Weights of a small image denoising model.
Model: 3.23M parameters, 32-pixel images, arch unet, norm groupnorm, activation relu, widths [96, 96, 192].
Training: 16500 steps, batches of 256.
Data: trained on drawn branching plants, 72500 training examples, 58.3 epochs.
Rows from block 6 of a small image denoising model, named by matrix and row number. Rows with one number belong to one channel. Each number is 500 + 50 x the weight over its row's rms, rounded and kept within 0 to 999. All counts start at 0. Numbers have three digits each.
After each channel's rows are labels from the 100 images, of 14848, where the channel reaches its highest value: "peak on" is the class under the peak. Only what is clearly more common there than usual is listed. The data: drawn branching plants.
# convs0: first 3x3 conv (model.decb.0.0.convs.0.weight, 96x192x3x3, each kernel summed), inputs 0-191
# convs1: second 3x3 conv (model.decb.0.0.convs.1.weight, 96x96x3x3, transposed, each kernel summed), outputs 0-95

convs0.7:447451447481504508498510427445446481410525374346489395511519427512561483488480568469427479534499432509531572464469445441516487437469498382506523481408415566464535507511385496482568434403494497534307512479419526506488468412537513430498415463462493463476371359496490462478513562494408545507360480352501421394484562498459483461535481535490532493485514502478482421496490513459480452484502498533494503490495528480532517495429474498507463505533477447440478508497469458430483486470466485450519462451520500413516440481467536495464510452519441511430549519496509474548502541515512499471
convs1.7:454520518485445499512528546501426499397595573542533465464486501488426499569483437530613528560514571545500580479553579538372514444513569504503425408531537478602480490499450476506576429483463548418480506478607477521488557506502563492456544476469510543512541460498505483561571514385545564507
peak on: ground

convs0.12:491506518664449528507462447521417587518423418496552485493413563472465539516396512489500516442486491433540473485569285518536594503447534445582498570514493510467387535511549503478558504465553278457493517408464618523559397456599473434507492392501543432406510465542532535528534496473362367519478496487472462472467534522494498470503525506537540518514493496448529455435507541507510522478484498467459502475504551476440492550504496502391535559526524511472482495520507505459538534534504506534474517508431479459526453504519537555491484478457485498525519523499498492537480450507548468507
convs1.12:507447500493517470466553592544486480504504488463528477601500497504443562535563443422553420491437447502485461500561466537476476542427466539485502451505584553562410576464512349511499575420537573488386591528423455451473590436545414491483506509501525451465516534536525468529423526490483532429
peak on: wood

convs0.42:482477490443544490494488445524523488448452363370445340504491495495460464497473484520398348529495526470528495463413424497513463444454491301564515373389285505530502482499333473488509477426502515525475491473339535501526488417482492457535470538464489565478302373510483474495508492526413492539490502550499492485486493470521501451495467516473529506468486482507488447510484483418496505485483503522471458483494513498545521483457516492506487468500521526501487497476497486514522505460482521495519404472496534552476498503478516502496497488484466519484522493549496513502414478532506485500
convs1.42:504525560449373475562488520457460549547486472484515466644479468477409511567530540473545467536447521441511536554439477545344522470460583417564574474516534418433478459530513410545573478508456527426492524536481450525459501466518506500426556504501480408407551524475521463507541479507581501487
peak on: ground

convs0.57:530526498586495480451383476362341342533447508493512505475567463521536565491442545457490469384481513514432441548447533458502355447503440581492501526533503516495127525384398510511546555486507488514492511459466364538534467476465450517449529364531470464507370523439523433450499500521525517538494502494501495506504509511498502464496489496489492510511491499518506502478504500438507491477494506512496494493514503506521498510524453489493467526536508504504507517492476472486486511520400475507505432514492506482499467506496520504492506511520515505483518509503516514511495494486502503508
convs1.57:548518508422447575506498462499490535425456530489455537611484429447536432446464554452492534521508473532474493529435468502533477509437504441534430544487475506454524373434497500583505446474541444499487562397608416498459448569448415480545518477483576469438470476537565614481521450457457592440
peak on: wood

convs0.32:527486486535536481465495499439493501468451312461492316512457493496457497526531553527488315532509512476440461441492446475495510509499477457534503406407288472549492479522379497460455433454433472515456482457359513509522496321466515525483473491394504563502349436499557442520514522512511487505502491523506484521460492490498555481442497512515485512527520416522508506528464499391487512483449486479508379441452477469473481487485507501533457479511478477475510500491496488534520499541485484505512311509471504534522513512480486568506514508524492495528513481551499504469457457534437500500
convs1.32:534555442474423564463505425539466468474412441521479402562522483578446503548493490512635431513509511431517526487378488451380539464402500485537497526517562440518511506462467501517565493458499515532475459472544492543466514501460455490493400565559530366471404526469543453502535515395496538495
peak on: ground

convs0.34:570514518481485532517463485379507493465440479535514504545505512412460505566496544531471519506204503477694453512496090508465524492497530517489541416524519509544393516507520500520533469501510566526510531502520438500470504509524428484478488522543495487504455487504498472522535539495480476507506504462454448496480520538474479477516521513508512409496521490474506490513474472445490484501482527505464476470496492488506480549530526522529501456502486484538508497478459495479555498463454492490454490493527432502532491508488513504440466493530488477492466470494471519452495434462498479495
convs1.34:586427454507494570546582520467497557528423412551510575480529480455546491568570563429554452464485585480446439510443487431527426432481594549502544468525443580437534529533538442424426585502483525538452488548482507551430527508559582421518501493496507495485491546557477466470407577540547432513
peak on: foliage

convs0.19:524527454517516488466508438473515485463511335444471322559465472503506503530497472473462308503479516620528448542413427481479458467445499407466509371450399470433513531518342513545523504400458470502563454414374515457491549276467499439504482461431508553482381379478455492476491547519532549499535463512492509496476489466521519453466503526466515505506405515490478528534533523403475495468518506467502395480474517510526473482525475494497472495488538486470475513486471482502520504474488534488427401516507482505521463488470536458512531429516492474493479501541514488509441492502503523509
convs1.19:547537488451521580521513509592486513550558521483510517603480425442497522510545435421572470492407488564434543483421475404377505532518524455545499510537538482505484520544457487548498431497440534513518443535481456557496481383530537475472534449545492533361529373409465447557528488440463517545
peak on: ground

convs0.56:568512494484412476484414553377465424497494508516564534535511543507508515527451539472521513513403555502533514571489444500470467495475454539460499415536501588484477539160477477506499516587484597572502458528451521429505535486504467552419531508473440608480501492499531493444512338440504550483500476516499532501500501521512457513505557517492495500536515537446458464514457523270505522540514515557484463479433514492511512514481541477490433510510512494504520428487450518524529489479442487506472452499536437469499376470470537456479506516474501489484501512507436489455512433449531483500
convs1.56:515466451529520571518475480511553471504469538571429447581432457461507502456513450520573557486555431478569441441485498444462551485525438451528435488449468546505466448421551462450444424439562510484472534488557412542429445513446464502434525460573425560526446379557480501421448491382468505411
peak on: foliage

convs0.24:402538485488644487488520494491509513547457551563499543519506564468353434494510442531569533367487481563456474508493562509520496572485474497484458569623510478697510486519465502503536506574474629471452470503516574501496495546487530457395494485463522431450497582486532445495464490426454452500424496546521493465489558524511521575458531545615522574501597546484548549532576559583557573576589536599484426596526503533519507488467481555516464492491508512565491481497513509586494485539553545545500558524604519520465520534487506460588458454463476494518538468539522467443502511455456598490
convs1.24:518494425469434573513589575546524511513431455486505519535399445462521564517451464449452566468495447530514509503484552514495463500423554525519376387545470516468430445479511424476624527466517540559461509524509437489423518491429393458528532475559515564513473543465513510545500447387462548399
peak on: foliage

convs0.16:478472524559476505422493485500531508500337458430400445427407369573502502541457482451463464513457465465511422569505513498512493474460515449491557485477418479460572456498514447545477494494453508633476466390539490460456583415493486424512402447336467462503370487471519560380493512521511543415510474489507435478506552452423504400516461481516499490439423467488427481459504458409566484448500463516483481425440495446474458548485526528524499529445449468478388490462470450519480477499366426545454446455486527500450446491505517524494442461451531521471492477441468524471420511434491526521
convs1.16:456478456450496499549589575445495558516396489538496491541565546547447506611466500589565488467481538593564527431455501469487471469500421527577532441602566586516450479424433446475401524534591532521530454466591515401561456455514475496541493509507456488476544551497520417516426517476478490474
peak on: wood

convs0.78:491428463483472535501458543435435547540509589573583530528568523391625557492464427530469504264473489527311514573492462537468538528540542565474534483530467606562371554437537499437532522557508519407451496376529463502508515535426476500504448401451461446492508548479443507429490477509459411481496410484466485504490471502432438486530489437447497504510490507554532477414373469482589478446484493436522539487534452482459511482495464527482549553476477519540496508498539507513530450543534423520502527524505469516522488500507519492504500579552559483516496497384479469449438501465509495512
convs1.78:571544494635592553474529566492579538533386422501477489520483446541424434533519503508509506444448483521413469472436485452547468426421409459473491516560565446548488531418558430462503484535581451517455504563479470553545494484562479407468535422489513425406478467520427501492463448485493526537
peak on: foliage

convs0.69:608509463471459524487498516458468427506501493473542494546576501523480530500459506551494477587478536521501500554453467511489468559516510517559516461503527500490401512385477477519480555504457480526532497550441467519506490522496438459472501465510555550513455523495433440484478466457508456494511504503490484463483480506476539490471480482485504526497548474467491507525471509433510501509522505507503469449493551477515494477483487518537531484534544512508482498521475495507580518511493492535514000503477482495493466537464501528499500528482468498495543532494500525495486484492515481508
convs1.69:384472457516483602414565398521559514513508488458452494524456498574404527429538534404502594469463564497504491510543447502487468492493470446569410514516464455475548504465531568503501385560542524488526568475515505568430523495470504452550508599504490498469664497477517481453470424525507574486
peak on: foliage

convs0.95:502564515516451520470475481441495456522532517389529491524483486521448432488498407544527470492244539499505462519464293495380512548476438456548426351583480334518452550407464499485534454448477498510536503510507486469506522468547418478505547495515486547485500491501450448465587438573489471479423485429446512387541453505487538493493480333478565460455510463459499516486436538409519464517545512507480498501528497531468444499476481488470477453478569507392509447449438518484471488474512481455548475528444498540508438462519436491434476455518484508498496519468477508504494472482499461502
convs1.95:455427533444611582563516478483528462493468554456419427477522477560422539476520457411545498530450441439427438482484548444495464494460484457568475478531545537554504523505476378449415436551512507394598456473452504474453447491550530517539472496516466602475461496557511486422460550459427461408
peak on: foliage

convs0.30:546447490539528339367449497511483508398472489505509539503474457564594457574548522445459483372494446556544472613527522505397410486453500526347538512558419476424280501403480493500513444524559502476496508399468544502428514525434515421500569271532529522358379484501651466529537495501508523512466484490491503505499483443527546469483486513500489502497496468537506506452487516459489492480514515476496513489480505515509496482494451534496513511484509490488502476465486482511475467500394540494526428490486524472472465502518509471485459491511497508487523467493484509459488489533550491499
convs1.30:480479478408598574523476510532459507502456556510466441552547431548507481592549563513554465491475555533561405578491488483491490499489462508448554489384515464536467503459485405546465383445573565511497603462463439516482483513407450497514518451494556465454599498528439515508390523460471593444
peak on: sky

convs0.70:449470498559598481384488498522524508553348531478466465573597363437459432399479498525558471478523423458511467546528478474435548507443487432549534472481510530527410538512484335498543583438419429530528585495478493538450448533494518470566533513476430371471476558530521496496480603484522469484530486405482487527547545589509533466494463472450471484491501506419513537517433369422433551422482496598456516542471513553497514519484414548438497588499492544505576467521485365539496478461471486467495423472518527505581411488447479504500551451536492562488477488497524485497443524544499500488
convs1.70:583514566474537520427539363544522505541484418404512485523411472526508471475567524434540462488375494532547455482448430518509474521507436479498565412504543477456503490462477437518482544532550537512478564512401510471534510471498605446556498467470510347456588520505410550474464575536518476494
peak on: wood

convs0.63:507541495502467511452499445440524455462499462442409404569475438496461448507523559465542512546535492532533510431511462503515487479512515423540447459449546500453497580544429454484456513438475512529469560460382550467504472392493431486487423430432538609484511408474545468496539572530445516466421414469486433435479454512503506491518501457357535520508521441471489611561527579484503386508526470498461504407421403473442474503534526519520512518447488533442486498491452578375561443466460490535410530507398455519468490428484528523437487481537456490551457554530405413442505402423446371513
convs1.63:547478507582480528509469576520506475495569475470412492482515476486536520489545363389523434432458510577476493509565488400455426471467545547486489568516484563510572476496450438490465536545512476447527443517468510496519574510510539530466361540678577483446506482493476605528563483533507505488
peak on: ground

convs0.51:470521552484361527485478478420491505519389470490492474466504549468492477480551629467461497568465520465622489455510520509472513541519491496541596512573493543537503553523469551492449492624531557339550357488466429511473511456371494517466449487498521570487503460497491505495530542486473504508512493512502485492479488482532481489448482486498485500455474512463552416497475502464520398420436530539497525440513476461482449456548628539547436373476493432503416497471489571559627478495525541537471323545531582461440554491526451601486405503495509487491495493454599483508563494445566506478
convs1.51:510530458508501465547538483505514544523468530478405472481522539525555549469476496496449456477644572576528503506587496495492477488555458467560564481487442440464487499527432522520572380501496511527541601493502511581549570466558457428470438463433517489479425514337527464428525457484633450519
peak on: sky

convs0.37:471526512500546439493502468307500451517424464541466460504503482523517461531495474485496465514497496542488350519468545533463503506440387439524680499551486406459465513452476470495477450499439651448594553525461492451451491469530355502553486519447571592528465426510534466457473554452493527483491478448530540495564458470514523563550432465497507470384476468467487392495487507467518534519472462469485486441567470458551504470396489488493509465567445437441474534461503500549496457444476362348441488478525470530526471477468488558394530411528507474481462468452527475508499508507477533483
convs1.37:486556442521457484482456429451491536476479535531448425461485503498480533550511533561505552516623565489380461496496607562424495502496543437534564457567553464475545518505544384462386567502495516453459524528521475588466466472472566571442532363557469547498498543570517523478449470541562552537
peak on: sky

convs0.50:475508518526461474494492460358506505505385488472481446536468504470489506472529586489500486410512549486684454458510442477501510541499498480541563464519495546509508525517472495479471525527515471324498394491425596529481508503413516524520470474487509595509484461507468501500511473491480554479495516494499494490497430430490565540713486414406484522416471497515380414511529479509468510386394458497453481499543530448493512487510457544459466486525467570508551513466432526495460498482537509512470502533491496476493445563527592263489494540525527546512518479524395490530510482529515534505
convs1.50:531544501484503446529495557484472498479524470526523553463525455371514525529501452493479489513432515538514447475502497477518484532487521493543535391508506485518379501550525539517509510481434480394542449516498454500487460469547502511483581407536570687492580339541404544611456536532523513456
peak on: ground

convs0.75:481555477489511562480393512321460394524500519483449500502431495459499427539444528496503505397502463493502541430127547473426455509492470390546503420487531510437369472471416511418510457509422423494483519515553534496429517517518531594499702525417552571482486505537498526350453484513523484543524480489482473509480514454502487492474472515470486494515509504500473505476529503433505517531525505527479474470485512489474499518514492538513504494524540503499486493475489519499497507553480477505465489508504500517508502461483535523512483519510496536488497547512508503476460486541509510499
convs1.75:538457481491441607504490519456499463337514469508488466471463469547434491405507567507571557475498537493530564496555510557400499561489490471537362467529454571497499467461446467540553457518530427462525501523578441478464479557467474488347510482515556510442489576504463493526419485501488435400
peak on: wood

convs0.82:588444477466445419497443483523514535392490405494498362504520616599455581525403617469501410533520494500480536544580464513390479479469533475401550481470447550536373542505572421508566411513505593474532536366437511529481401489425499533472510491482552496581546459445521513345511522456306565394526465508442501523499442497539495452467472528493505518487455506484505501484521504482535516397494491476458509484486476466441539490463465536448506494493495500500470497487504487502492464492432471497518347538505486497488430509476479445469441505533553512497512542497488510452452521484528501501
convs1.82:511488528483591481512490480591527520609471513519472411557484436550544482619573491505558474490452605538498402419498541508417543477436396509490479548505549457485557477399520396430493430470603524569489522407578417537462468470557485488487511488514512500580507461483489452507529526513475531497
peak on: wood

convs0.2:445430530554499546561490522410454529435515507463432469505531425469488541526499506522460522423541571434501520381521525535461500431477528496442529488386495566551392524513480504438494520490539475429378516433463470584482480602420533500391481472474441356543471551482567467480476518498503527433576540492585506542528493533459450488468447498390571464490519539551539472429379548482540428448504499424512522495471493501476475484507478404455553554483427544532406581544542494501518535476426511475481468575487496511593459535538485508449533528606475532470529446537500392541554551443522569625
convs1.2:460398419465494385499411469451477505511546543583560511536531450591544505451539495435496518503478441506491497479364477540468398593566510473549544518457550477529559424474466482528484498421580547512541491493487497481576404490387434465522486478503472497588489483531446532444525594561481528475
peak on: sky

convs0.61:548450513464477358503585508407563443544485473504442494447512497466469545394438529509477454407498518510494454492398473446400569491371585346538512492481523493486382531422522424502610560485467470442499533551401353486471464521491482547425523539521559563430490495547532426129494470463471504492503499494516511506494481474470492451464487529496500495440500490512517488479526537456524520496491514523504494477504521456536498498517464500507495494561492510503491530509474502506513486476457542484520447531483508501486460509494521480501499462523505519498499505549486504496480503472502493488
convs1.61:513501555547478514506584478530537514588438492431491543679474527479388468437523554498562495436538473552498469427340550493460495528392409438505404501485485458549512449441542449449563543519535453462502523576494461492481467478460468486427511500522475527469526539530554513501493470492398471495
peak on: wood

convs0.3:525517452495511337444477532492501449459516554495502531520531429597545458451477440533477495503436497354477553529519484548434491513475524533416509547455523601545467491538484454527531569521470506434436497461506444536493474530411482393356484509506533465489474555460514494444579419462471451528493494460439459485589492480531575447542425512459506476535524474475481459433397465380477465478471514407453497476504541507537484518452523491569490564551484538486486548460555491445508491505504496442512537496515496588531499557561473544499554540545467485457500507475465264470489521568448507677
convs1.3:552449383502557457552454478413435467543510515508570513511489455557487532505504550512484543511485502514497548488447560489425367563493524425521550432543507523590447498490447452564514563405570514575563531446517483473484398464464486508488520417531419460511511479526490506356562614554495510510
peak on: foliage

convs0.43:374455500625440367578558498429465529626292419469562533465540448553463501555598546524529407550491550475441421530484464490465453497491479469434458485475541566547514528587522473462372467469547587456521492538415480526515416467461645550538329530592498439493479524528454521492454486560303546429523493511496471493486503569519431474517512526477528487506498495503523495507461500512491484401540475513433544512538524500520450522519534476460486471479504516487477509544461490485525534506476440474460492469492427535538519545504480538485510533530500476486503508496502497497508461494473525501
convs1.43:508493466470491413443611517551456537507450379527481461548524475602513502515544454549475506473517571469466490571418468503534498489465556566465576330642482509551542520473412449468467523473551517517514492503372519482507483490588526487594507410456504558558483505513500524477489512455501477482
peak on: wood

convs0.91:591517488463401573535458507510478451415513487596531575421551524482479537501428502520541532485552544455501525481438585562475452584574611575564506438545563497600365521493525538576578571527402500514560562489559371496503470512458455484434428493545504568501461554518438481537527471552563382536521533579563429454487495546476509534571459469503556490528555499571541456462493430504533438535460500543525561504509468525490600530502548573571416552503485483493522531516463473512575527460594449592463483495465526446436506573446457487458487485530642473485443479465488539486477491436451462496
convs1.91:509508530441462497452499468548570517586480442505457457451504435583489505529588555475535515531472480503496520464385418526431533515448518445497421447533461452507475524414487354488430637495557447340502478505587470540533456505519508476511515444502554534496578488475457541532481491434467573498
peak on: foliage

convs0.67:655454612496509533469499543410543405490554575508502384502494447401415397445406488524620507436452516561434535541465398464522495568484485463612550577504537528516435518502493437620475596547529442366429442501597546461572498448482539419456461485415527515475541507404589371477520511455440366448516491508513503502465514525484448456483500578476525543519507489425521447525514555498515527478541509564495463506484545488447525453486479498527532552482547537474482570480484590505541489498476483498516533488512466545486496462512526471509543469463475532486547594525498490482565456516539481487
convs1.67:546536483472559576520500418502422522504505488515492518464488503533489485484487490394531532411397515615547492512459519461449457510461398520561451490488451538471455469536523492597451465426465534522441532459583457557483569463568433407514535544503457407401466446484481561491399595473505520592
peak on: wood

convs0.17:350463470556459473421482499498414471574525475464389428470513410568450175520530566507486568401529522515413475466371509491443436480452544430502502474544501496526426511470423390472538559513377507367496507510645545492450427541545468399518439538432438547466480554483580460393475535488412461437534472487528505452493538524521503471517525469500535543523498502512497505457494512501519510473467529485548516531510497506500467456525471510496497527487503497518475516480509516494554535546491492515543508542498554520498526490492510484520479514495515496486467503507456502531528496491476539509
convs1.17:505439470537597585477585524571483493485384486524509542566444455544479426577465449436455489595440465506452490506517541495531459505446548501476596447489594572473414481477503471526516447458532448407473550527461498530454475468577449472511492515411569517565463511566505632531450505487462568440
peak on: wood

convs0.28:382471518576454511559374401533434512658412483502488534359438485516673525625545519504528453482497603497500434452519415467475443505552487513466539487473461461567526500553474500449448500495554513557525575497469409474504528441579473437461439365540580514458488502485537493496539483538424487536500428490538469476517507469478518445541466506514501532479453486502476402445466493461533482469512519463467527486489537520508543464505486489407474549514480484375414478590483428462468516476457584502460507482395582535473485547580524529567497451456531524534512481405477513443434534531480529509
convs1.28:523530478531518443533519549434454558464462472517449477487482491581617500586551540514465464590462506425499442398497491441513493468540544504529431535510551525527558488467476558640424460515576530636511428489423565469401503510564505513471478460484508500449576522455503475473592468569564487440
peak on: wood

convs0.27:461505348496137490421501515466481511526374455451501486511506457546396492448473514449390436362448307417483520491506513502483521460505563489518555508511498540509434459455496485528521522425530536461526569476530535603522530469423518467604528508492621511489504490499484452500495667515507514485506492491476495508479507468526450500514489472463492487474464506516466462516478439497458498445440472498477526480539493507512472466500512535485529428463451477467435470510497492507551492484495510513458443495502429483479513483477529479503506517501497527512471513508496499498503501510556470505
convs1.27:413488493490454486578492456509517505444438416497401516467488521515539598562464497445489465463623502595588510411488544495454467529537475495456465476500491457428528491541508540540526537430451526522475604474516466580492620502552446486448466516485526610522461444498529489569532499412643525519
peak on: sky

convs0.59:599507508501530497493443481514505501532486388476453482426552526571519525489522523457515447487555520449517492514495533519448529530461502515455640485532456427325528552488485479558432541423539502578558450521422529571520481442492491528475489501494468579498477463491526514479500532388549476487481505486503502488506503499497468535507561454499495441481500465387507565446457521435570487453559503526457379361416521440532478565439590413502559415549523475435519439525429571536494471514497523517283455505469467489538441467502585510475446368493445553496586521453443505498519458458487445482
convs1.59:521576407499439561455474446509532450486546512461472459472471419473482539514524357449452513541605428497521514514494488542588465585535539540553531440463537518542508562435444415536575490468540536479465475493486452503523475480493487562455362489649436543539447482491449469518501468451447486414
peak on: wood

convs0.53:402473486502554481377537468527394486452487403458347440536454348571501310474457575518496408605491521449496413493503573488475473460490549343532532377454504455517541550569407511469483619496394439452529481459614395506423545462458366437514470401408440516392383512545505480459434520500602584475499492498511498515498486468526513463503483500467496471549471504499497483502479504437499496477531485508524499499481465550510499498466484514486535499487485515499514492477526504493539516502538472458487455511516485505469455485497501546477477496509525488525506494525488495514515497513547506501
convs1.53:577521530506578447475567476522551417585563493492490493438464516509519570495435459501513466525560424522498527398489504435515455492429455411508535466494505457516553446380487420501582571590642492544556467451505523454453482487436528501510489459471427437568554483448583513518484516442561516416
peak on: wood

convs0.1:576558486520496457427560672588496511593481497579569531506599545472520514566512538612539502514546462488504510589538479569539472607493521501458526512520498517466529497447523511525474532527437477406519545513523559541531542667484581533592500485487549590517487616504471543518538530436470463501512474495447507475473502490543523470493631540528538549526565575536546491507582517531448589563556487543509563549550557527481550555539492629511564502532509523499560473503567505555517499554509540535494496487529488514456520555533533500509506538517578529538503567546502657489552558518556547356
convs1.1:394381376395408399453434424437451426569553549576592574511502496514513513472482495457476496489518477494516525441415453524431394509514498502527523525530532529545530538493534505533506443489565481435487494505485491493486411451444447462441489485502456476526455465443402503441541559523527554544
peak on: wood

convs0.77:487531545478541521542529499521521496529459595542508493516601497394475528502531494566566501605639486534460527522532607556603480545494458463445486558469556528461622475537555466474453560578501381487528478479520512515527496555583557492427415532555548467529482484408538516551598482504495527464488528463558460523491512525472573534500547467546512562557701483515506492552514547582487524555511521451432536485473570501490530542510470534306574490563499448493480481485496546510455494519508479460515608448447532475500589457571512567522567499396515553538526484529519515554543518538441525487
convs1.77:453508447528492632455540393479534566604427462519481422528424462475506534490491509388516472480449439478478534533446504526468485496528548479539468445497555418545507484484556418526534525511499522430490605462491451547431463494497508471550487442555477478373481582501482469552435551398389498546
peak on: foliage

convs0.86:551551560555502486411537500483516428479509534442539461496429522558556500451530448473474482447501497629532432538505485553416520599546428498547614567463463489492491457463501435574396493460512548579640501489528548494505561468530460438564528509427584573485450453495460524454499631457515592500564469526512421501404502417434486359462549537546463548507521456505570496519479547524556563506476488583605465504520463476474526506569543522537475463467575448526505463510526415520505489514486507557505519557460509486503451419454510475486502561484541508538461508440535609468431429381438485404
convs1.86:352473526501452495471531494568503463485621468497482573495526539453456504555530514479478444479518542542527506477511448506540529402511420534416485525572499529448597525391528504556478387589597498391453428534494500491553528461536560463500544521533559465463537495378437545519476442516488478487
peak on: wood

convs0.90:478519548534543504500516492292545520571477457550492440582488505533506477585561500441392528572528476562543540416474393496507521454527521496435616499460536608535546472456461549339344498497452613443483480422488509545442505535501494519435404428442474409576528504509439485505411483503447581475527502526514541517485519397537539500479519506534440472467471502507526491536452509465540546495509488505503457456478529414523535426471505480525603386505530470525537514459453551559513426514482476498531524495501474430532504464462500519441493571442427510480401503579524505463482479520421464496
convs1.90:490530438469460468508458416460552537532427442567568515431522442551480488595473432548485487578502400581516463488516514499409558503564589557606534401605491474517406546421472490548462556547564527512452559414505472549542448517531464471526459473485458533530483515509542510554503527407443540482
peak on: foliage

convs0.4:480517498491512481459501454535478496468501506456504480522443506466541451461488473484566478474472478671523515466492462478510496460473475473529467521543516450502518489564469487499481451457499491539602477505434470450501475435500504466483527485513560500497474438490499504511557541502471503509394489533490423490361519462504501551530550515563378523445468436484492520470487495462533465477469289516490467535517515458494505489446478445496488481461573451517469494430493480390505456438524505595491475496474501458435493429412562498522493508454554478475469456536547620477456450540480475160
convs1.4:375567506458550474451568448479493580455502565531467481527543537522520500524528410421540465468561403483483476490476511440372534510484451460448443382466445540498547511466480534530603464506522513510422434487508477415490497563537512513605550438517433455507598569523508465475495578570495445467
peak on: wood